Rows from block 5 of a small image classifier, named by matrix and row number. Rows with one number belong to one neuron. Each number is 128 + 32 x the weight over its row's rms, rounded and kept within 0 to 255. All counts start at 0. Numbers have three digits each.
Before each neuron's rows are labels from the 100 images, of 14976, where the neuron reaches its highest value: "patch colour" is the nearest of a few named colours to the mean colour under the peak. Only what is clearly more common there than usual is listed. The data: pictures of board games with random positions, seen at a slant. In brackets: how many of the 100.
# fc1: MLP up (model.blocks.5.mlp.fc1.weight, 256x128), inputs 0-127
# fc2: MLP down (model.blocks.5.mlp.fc2.weight, 128x256, transposed), outputs 0-127

patch colour: black (37)
fc1.158:155181166121129113112095137153181106126088122106129114125069098150160123078133099135168136101114151099136140171091161000106144123199151177122142129074124184115134121138154097168148149161116172142087116133151139102139084137154111128153122126170097120121123107107136111140161121119155124154095165123088144173157182128125138162121123113137144088145106038115121103110080136079078127112236
fc2.158:153100142139141057154112101157124144125160119132137160134154139148119178087154110150073192053174125140122125074075136132224153150148144146111135147086089137097149146145119140164158162137145114141100053133107118067101115091127127163176100138136148087168140137170136074096125148091115173209113129167091157116146116107167103168097111129191133210098183163143089134128107135161107118173129

patch colour: grey (78)
fc1.18:097148108082146114103138126163121113139083088138119123157079157114110078126177129143088122127117111126114087147111144119136186126098165148103157154139113095102054146169111105158093073146132192171125167093171096181172195121155137113110129172130174180131105189137134160130141112068125147142131163115127104076151179125107138220111114181115090142172133222087129164053138157125130112135119
fc2.18:149158146157177188149141162144164086129134091104102120133185142143161125126097133148107129091104185157099094088200100129196104162084074133136061150169140172114121129138086125151126131131136152118122130112159159172152188129090118131124137121145082060117188136068095212108190139156108129079137091149148149091130109196151165091131118144175138136131057113113155138119086190121145115122155

patch colour: blue (29)
fc1.254:118164184138150147115171182166112141161076121152157145160098140127103098086115122143165105026109146135091125106131142151112131108153167145188064109140170127153094154129096132068166144128148168083180139128038072113109159135119121141107130100183181156147121089180148083173133120148098082172164117162170107109148099180151177174101102131113132133134120139111140165123139067121099060120136
fc2.254:098130074073166109190120135138066141185176097108146079085117095122130104152143096100172163110116133151137131152108177077092123122089149148138149123088166102141169071060115107093160155106182181170136123187141102116154146090185109138143081145086111155096101119147124146123107118121165120121077178073180064167059159135103205149145145115164078115121170127108122113112133115101140132143115

patch colour: blue (29)
fc1.102:095089134134194091153120128143137099167193135089171137106103143126118158133114161157105134056036153091124134127144201147122150138122127083097105166085095148107142123147122089177100093089138123102098148162118113094165174188105145110176083133131176146221120108161123181080096109137092115156125100134099162095164166099139127149107140105105108117157204102136128142132156116190138132152199
fc2.102:143158162114155116178118086112134120103164183097114113158094090088188154124151133117096184101112104180119138173105122108142134101084123157101173137150119103154127157126116068095091098075111151091142182094173155096066113142152100161101100120144093119142078133074037161148148126197166170133112177114157142113119088058084116112154172122119136220154193105115140140146143097124132117118122

patch colour: grey (80)
fc1.228:150170142125207137086132185132102099138103212134089192147109096134140122143174152145121104142074138170081147178179143122105140112149156167140127156139166137152155089095127095169098138046156147182121117151143066192169134155122119136172128116123149151107114180097112147172155115100097089114132134115125103078160104147141087252091144176106153111098135128152085115145123096140120138136125
fc2.228:132113118173086143115123164097155164118106180139167099103116181116124184084109078135124131110100197136136182106189146147136091155204093132134129141160135124105103097200118092137109165076123212156089117141117127127096091160132154135115129107085099130134147131131100164130090161121169105093169121073170081135113064137156140072134135176144143140074222165125121100153131118098124134156199

patch colour: brown (46); black (25)
fc1.246:194150120103143153136153133109167134159114158141113140142063118185169121108035133091112113118180157208151115118154121184154153137102215127132148125156081145128106144112086100182159055122120108086110151141062141166141196116167099118124126176093078088084115139183175109156115108153122153151132131122139120147097116118132095112112135132163165110155123147168077172119065128122109084180123
fc2.246:169106118154129102129135154167179168108122145103167160127225217187146114140139118180117119157091137099165151152182108084117129104121105145115159102129172111054107148116107117102133106138135094147141068149142127173066110093100092148121066091174161092141115119095187131122178056132107135128103135153139109107138127120077151176103146142175135092132116117110113159194141173122043141155123

patch colour: black (38); brown (37)
fc1.194:108127098056097134125186133103132089114126155133100166141111152166132161122188165143174083119094144134203146055161122138151151104119145140105164152123075149196129100172129172195141049162152165167120091178126148112116067058126196120090093093094145140079122203123171083144118153158124165135139125120102121142095093107122146172153151134172130170157157142122153136153132085142126117133127
fc2.194:152130133132104163117116039122126115178161031084154205116129101079167066111143059129130160127133133102147067133135137080113127157182128087119125136110135129140104065165130110126148092176084194172073131157125151115165151124131196092094078129124154173134163127148105147130165104090119135151131155129142084125147155096104153135151131104154176127184142150143132063156166181084147126120113

patch colour: grey (72)
fc1.72:155099097120187112137131106084183095137069129167126104136139090107115099129166111130113114114157115132063117120095109117120095103111044161114118122115151090083200145163116139115136087161153133157114120155142112109142101084100104110130103131121147118087126103155091104113049140154114120074168132106103125057055110130169071123100162086147142112090174123129238122103152102080215120154127
fc2.72:093097066162147150069121075135117143161130145090125154130078118181161115160114096122107162120153159158136174143140054169151115198132151129093085126082115181110111109110182107109125136133144133111119141161082112141031117190135142082126123103108096083110175100176085128138081130118165104082115120115126131125162146095108150172187088121111090091067146143077183170070110109115099102107144

patch colour: pink (44)
fc1.165:168146209139175116143105094134144130114132068092131124086125140141155137084152185138192125098176179151168132160104083075197128118117143096128144099171133155127087111115116129098083170090186113147117165134107091084138069079144054131124117096111113122182124050168115120095075104087127170101123105126168151103135140073140183179140155067114127126087112148105105119105132085126099151097136
fc2.165:136086122094139042115134107091157151134164123134193116190097113116104165098184167119150207110152116140133035108067164139099116148106107105166140105079118103164125189155130112134083111138082153149136145153159127180130110164113135116139130149099124105142091132153158140090076113133145163165147118080132142112156174126169127074121100160150083086059124102183108142093175090116107083185162

patch colour: pink (34)
fc1.60:212142154147184139126113177057141121122090103096116117106110143128150101122149169052147117052186156125101135105081168154119147153069167133090118066134063147158161121154157097122082103125103123140130152149122143100121130076150183174114158149112115134158186109104149095121126123112136172159166154132092102123110219115199134144138114117112157061138151135121108139104124108123067101067110
fc2.60:156138120183128077175133082111083100199146089101153087113088144099167116163090182145135174102150167118128056136115101149058113119130163198111129126169113138146102137159123134180177152165155100126141087153158185108101135101158137173082127128102087159142130157110169204131120116120122128126105077143119183088145139140130119115110184115165086057110160128125133150131107166136090103054182

patch colour: blue (25)
fc1.230:046116142127135096129102157091176126175108127122167063045142122111148084146104118124129170103129116130176111174123151095122172146125091160143151081087146087124111050116109104100181130095122107095130152115116080124125138116148123105148125140148104119123123165135106085176155111108111174146107112158124111150132198097179180046139188140138193144086092137140142118044123135100170136056161
fc2.230:151114191048164195139125150136076116100165077132126115107083117105150133137085140132073130097112147130134150147142104127176114170141127064083077130168180138178188086125165169100193138140098135109108181124129106158128120155081116082129154128074137136141153145194161103125108190099147131093119158145146107127131085199163125143099085118127110173122132096109102183126132135191169158188110

patch colour: blue (39)
fc1.161:112132119139101074146175141181147145156083135084085107136062090129113152100131106148123176025092161065110136112131219152097112123078152175146147106126149139170134115131093111143148142067155119091079136163125067147128124151046154148136086077162150140124149074114107110136087154139050125160126082127117130126105122146110101145132101089096096118090143105106126191140148122163173095125162
fc2.161:110131088095136162152088061102128187145158165098133129117060150121159134107141137127115171192059072162102151205068173125101116127132150104065131127111135119158163174111114081099139075140132166128086159127136153151105115164185084098128161133087089091077171104114082158171087140089132151164113100127107160097118128147115123159086115093142116128105183081128112076143157135108113075070156

patch colour: brown (38)
fc1.139:249098151071111115116122108188103145129167107150149114091121124163163169105136182143124128136143111232147131131140128195149137130119094091104149135083065150078131116125132095066121178086098183113068184127131060137131104095103101141153104160093077130115104117126134133099109121093171088159181094132145166115086147096150125140129117132114103120095112159148114121117128115153152092117203
fc2.139:156160088148140044093119134155166102171133109145163114153108076153085130123120159146159149155124198085143103100084161164148127115117096132115141055152141097083099113174183050189134134147130130129177110121125153071156111144160110142162120150143170066132135136090039146152137080143104176106103112130138203121080159094126186130149109116118134152135132177070180088127161138128146121138105

patch colour: grey (75)
fc1.82:090136099106198126127121138157138128184150152112146101102128128131155171117124082133144145118088179140030105097104145115138133196133095130105187105225145110058146070117200227130104126089163137123172134161098146145169135115098156150073135140134152154098097164112102128116093119056124131108147119165097151095158175112108105155186099116107115144136125083123119091127160108091118125101133
fc2.82:103073070103195138186193118158139125141085181118110154126137167104149104090107134095130099098117134075127130078108100166142118109117143136137173168131140185099141103106092085157145139074148092088131104121086063147123107129167141144109110116088122136143208105116086117141163134139063162157115122084043084147062137151146119147167078190130146115143113126120119163157129116061075099121168

patch colour: black (37)
fc1.201:078114132123115154145177111085119149091127095116081138080011182120144179125117108160134164136149167141091154119142097025142112075148051113154149130136105147113134124116107102119098175169163180104135162126121116127127096134165101094115185106152136151137147154096092160119131188113027134121099135118110131175153173101141176141116151165117129176143137140126141121125083080130168105155080
fc2.201:121145122163113157148095127127123110104163054090157129113097090154124092120129082099120141111106053172174170143151127132143128137091072161108100088151146158097146086139118174117125165170105136166091166073127151189115141101133063080121130201103195158168120122152154144139076076137106178127132170076156143112126165113126079166108123086084121153121130148041135162130146158078161173108168

patch colour: pink (37)
fc1.155:088163139140095140159113141155097147080131086134102075175091109150139145161105137156067101148103122187111161181107029113092148117185109093139133183154129082116093131132125118107146111136196160098113146152123117094123083191190096120161127147136147181102161059149107162177172106116148113113111091130150165140154130118133174144163147182119114112093142124142113126116152221117131176181175
fc2.155:074064120132089108106170093091148159072128211101150161188117109089097115124121134152143110100170098133135176123109181138156155164109136137140129125084086125097169174154139139115051130140073130125159117137110138132153126097166107204161118152117152162130121137145149147112117168126178156145129127059144074204164107121117102109154135113134190129067187087132145140138184084142122127158205

patch colour: black (25)
fc1.68:131139117105084089132108115132116121116137140185103115139075133158157099086108149094113126148213132170197126118145113162166137108142157127108135148085166099121127161174111103176185100159126170152085110145139145160092154105065032116144132114099139148067143117128077088102041095092104145158133138139158121156152104184151107143117131110222157137103140142173130145168077140091074077126124
fc2.68:141107166188097145121145129142097187172110124145124131114129142174102064138127092100134160190118088187082114131168134179159141093062102085108153205163111139079077168130116094120099092143143151091114117146131096110063111090185135167087046128100112108071139093148092186163127161172139110137124108136152131067147154086152136097131143106114105137108093173112126121119172147094056126129127

patch colour: brown (51)
fc1.241:136181136110067093125175116088134162136098075122133143082146169133144165132085088110093125131159074175108136141140104107135108141124103129122137107088086165134136086096112139218119131134088118142110116137118170101112156120131086030111208093090105107100087142136160180188166151067086147129217160110111142114153185153121091106170117173120156111145111177163113124145128101125070102119117
fc2.241:087101104060120168117161153091219149117121128141131137134131145170105154129201115149143117141154115146077110164161137115114091117074143142158100052110146103118117134091108193135175114149138178168129132138164077166096142131060105061138169154177059130169173161168173098180157113126113127145085093174140132105103175122140086142110093137107115165160139150091146134174062134151132135088135

patch colour: blue (39)
fc1.33:123093120164142077125112102113166085167129065149106157087144165065079111112106205137136122135162107112103154083169146122154031165073129145123126152076128106093131116152127149098114076129129107058123174130174106092116133110153134155115147119138153125180186127127173138173165098155131079196180118111073117073143161141079075157134105103120159178152141140141111169138148137183090139149122
fc2.33:093113170123182133124170144121155126087092157137142155170122133135122065153126106070137077205077155109074126141074188110072116134144111105087151126137115105149139122196101101076169124105117130141117128070155177115128110115190070126064098178194123083108147131160151140135090163110124167118118172152150109059151117146138166150134130076166068143114137093174104148092139115117097128183146

patch colour: brown (51)
fc1.209:110146084046065155133199163176118165149110167121120145123127123157160190178170115164147128164138123152148139082153142165195141152136150141136100080186120152150095106118137102191185157129150123175029128136177094164080059119154082130101138108139072168103137156100136099082135133107119149147129143127156158140130169137126102108094098128130113160138167104114118122094110129122150120073202
fc2.209:180145191167097098102110113085143101096079146134113111119135083110123098146105044113051110199131127171153129145101123085142116176121092143064099137140142156173119126193116107097119110144049134125136111170121089064143114183176075116120081153112147101098104116105055157139127167125142119172105130185137117117096117101096134159173094097150164108120088136113111151175118129151149141173070

patch colour: brown (42)
fc1.208:117107141158093149072150119131138170089147175098085118024115066130150151106113097104148060096106097117150132143104116142121106063125130073131185103082160112161071114152108127218141155148151132135142155101092132140085138076172175134081155107141161140096103128119139152186113157104135121173123104117103126122130078069062112103117096140082107107204170126175155136129123124101082134152128
fc2.208:123148092077130158177121113114177103118154108154117133146187131117132100148079210118130180147177075132132127131125121055156164157108159157183125167181150113181150109100154135108077111108159110147110128189127120180124140122106113043153117218127111077151120134118127152111122096114094172125087114132091156112147110136153132129115169137124088150104172086133186080111140191118047131073119

patch colour: pink (49)
fc1.184:216138120168145129171115154143109067137077148208168187092153116122137137167113155118121105180136138180097101164111093075165075192104104134111137151179148123131101111106126116105178124133178108132146197099141109166160158161099123129124137162126107122168116111065105075052110069152136139154152132157128125101151083100106180093181131113164128171125112122140155176149133108140118116192088
fc2.184:124109158108124125115145128125179132134172142158114100167123154112114184090141133101119102149152087014076173134068086171123120114138130184067152102140120142137136101109147156100142127196117093144183069131133084116129141124162125128148122180114147132185124141118192092164106131093099094201132078144093127157123110135182179187124134182167124188154122177112166123115132146098088117189116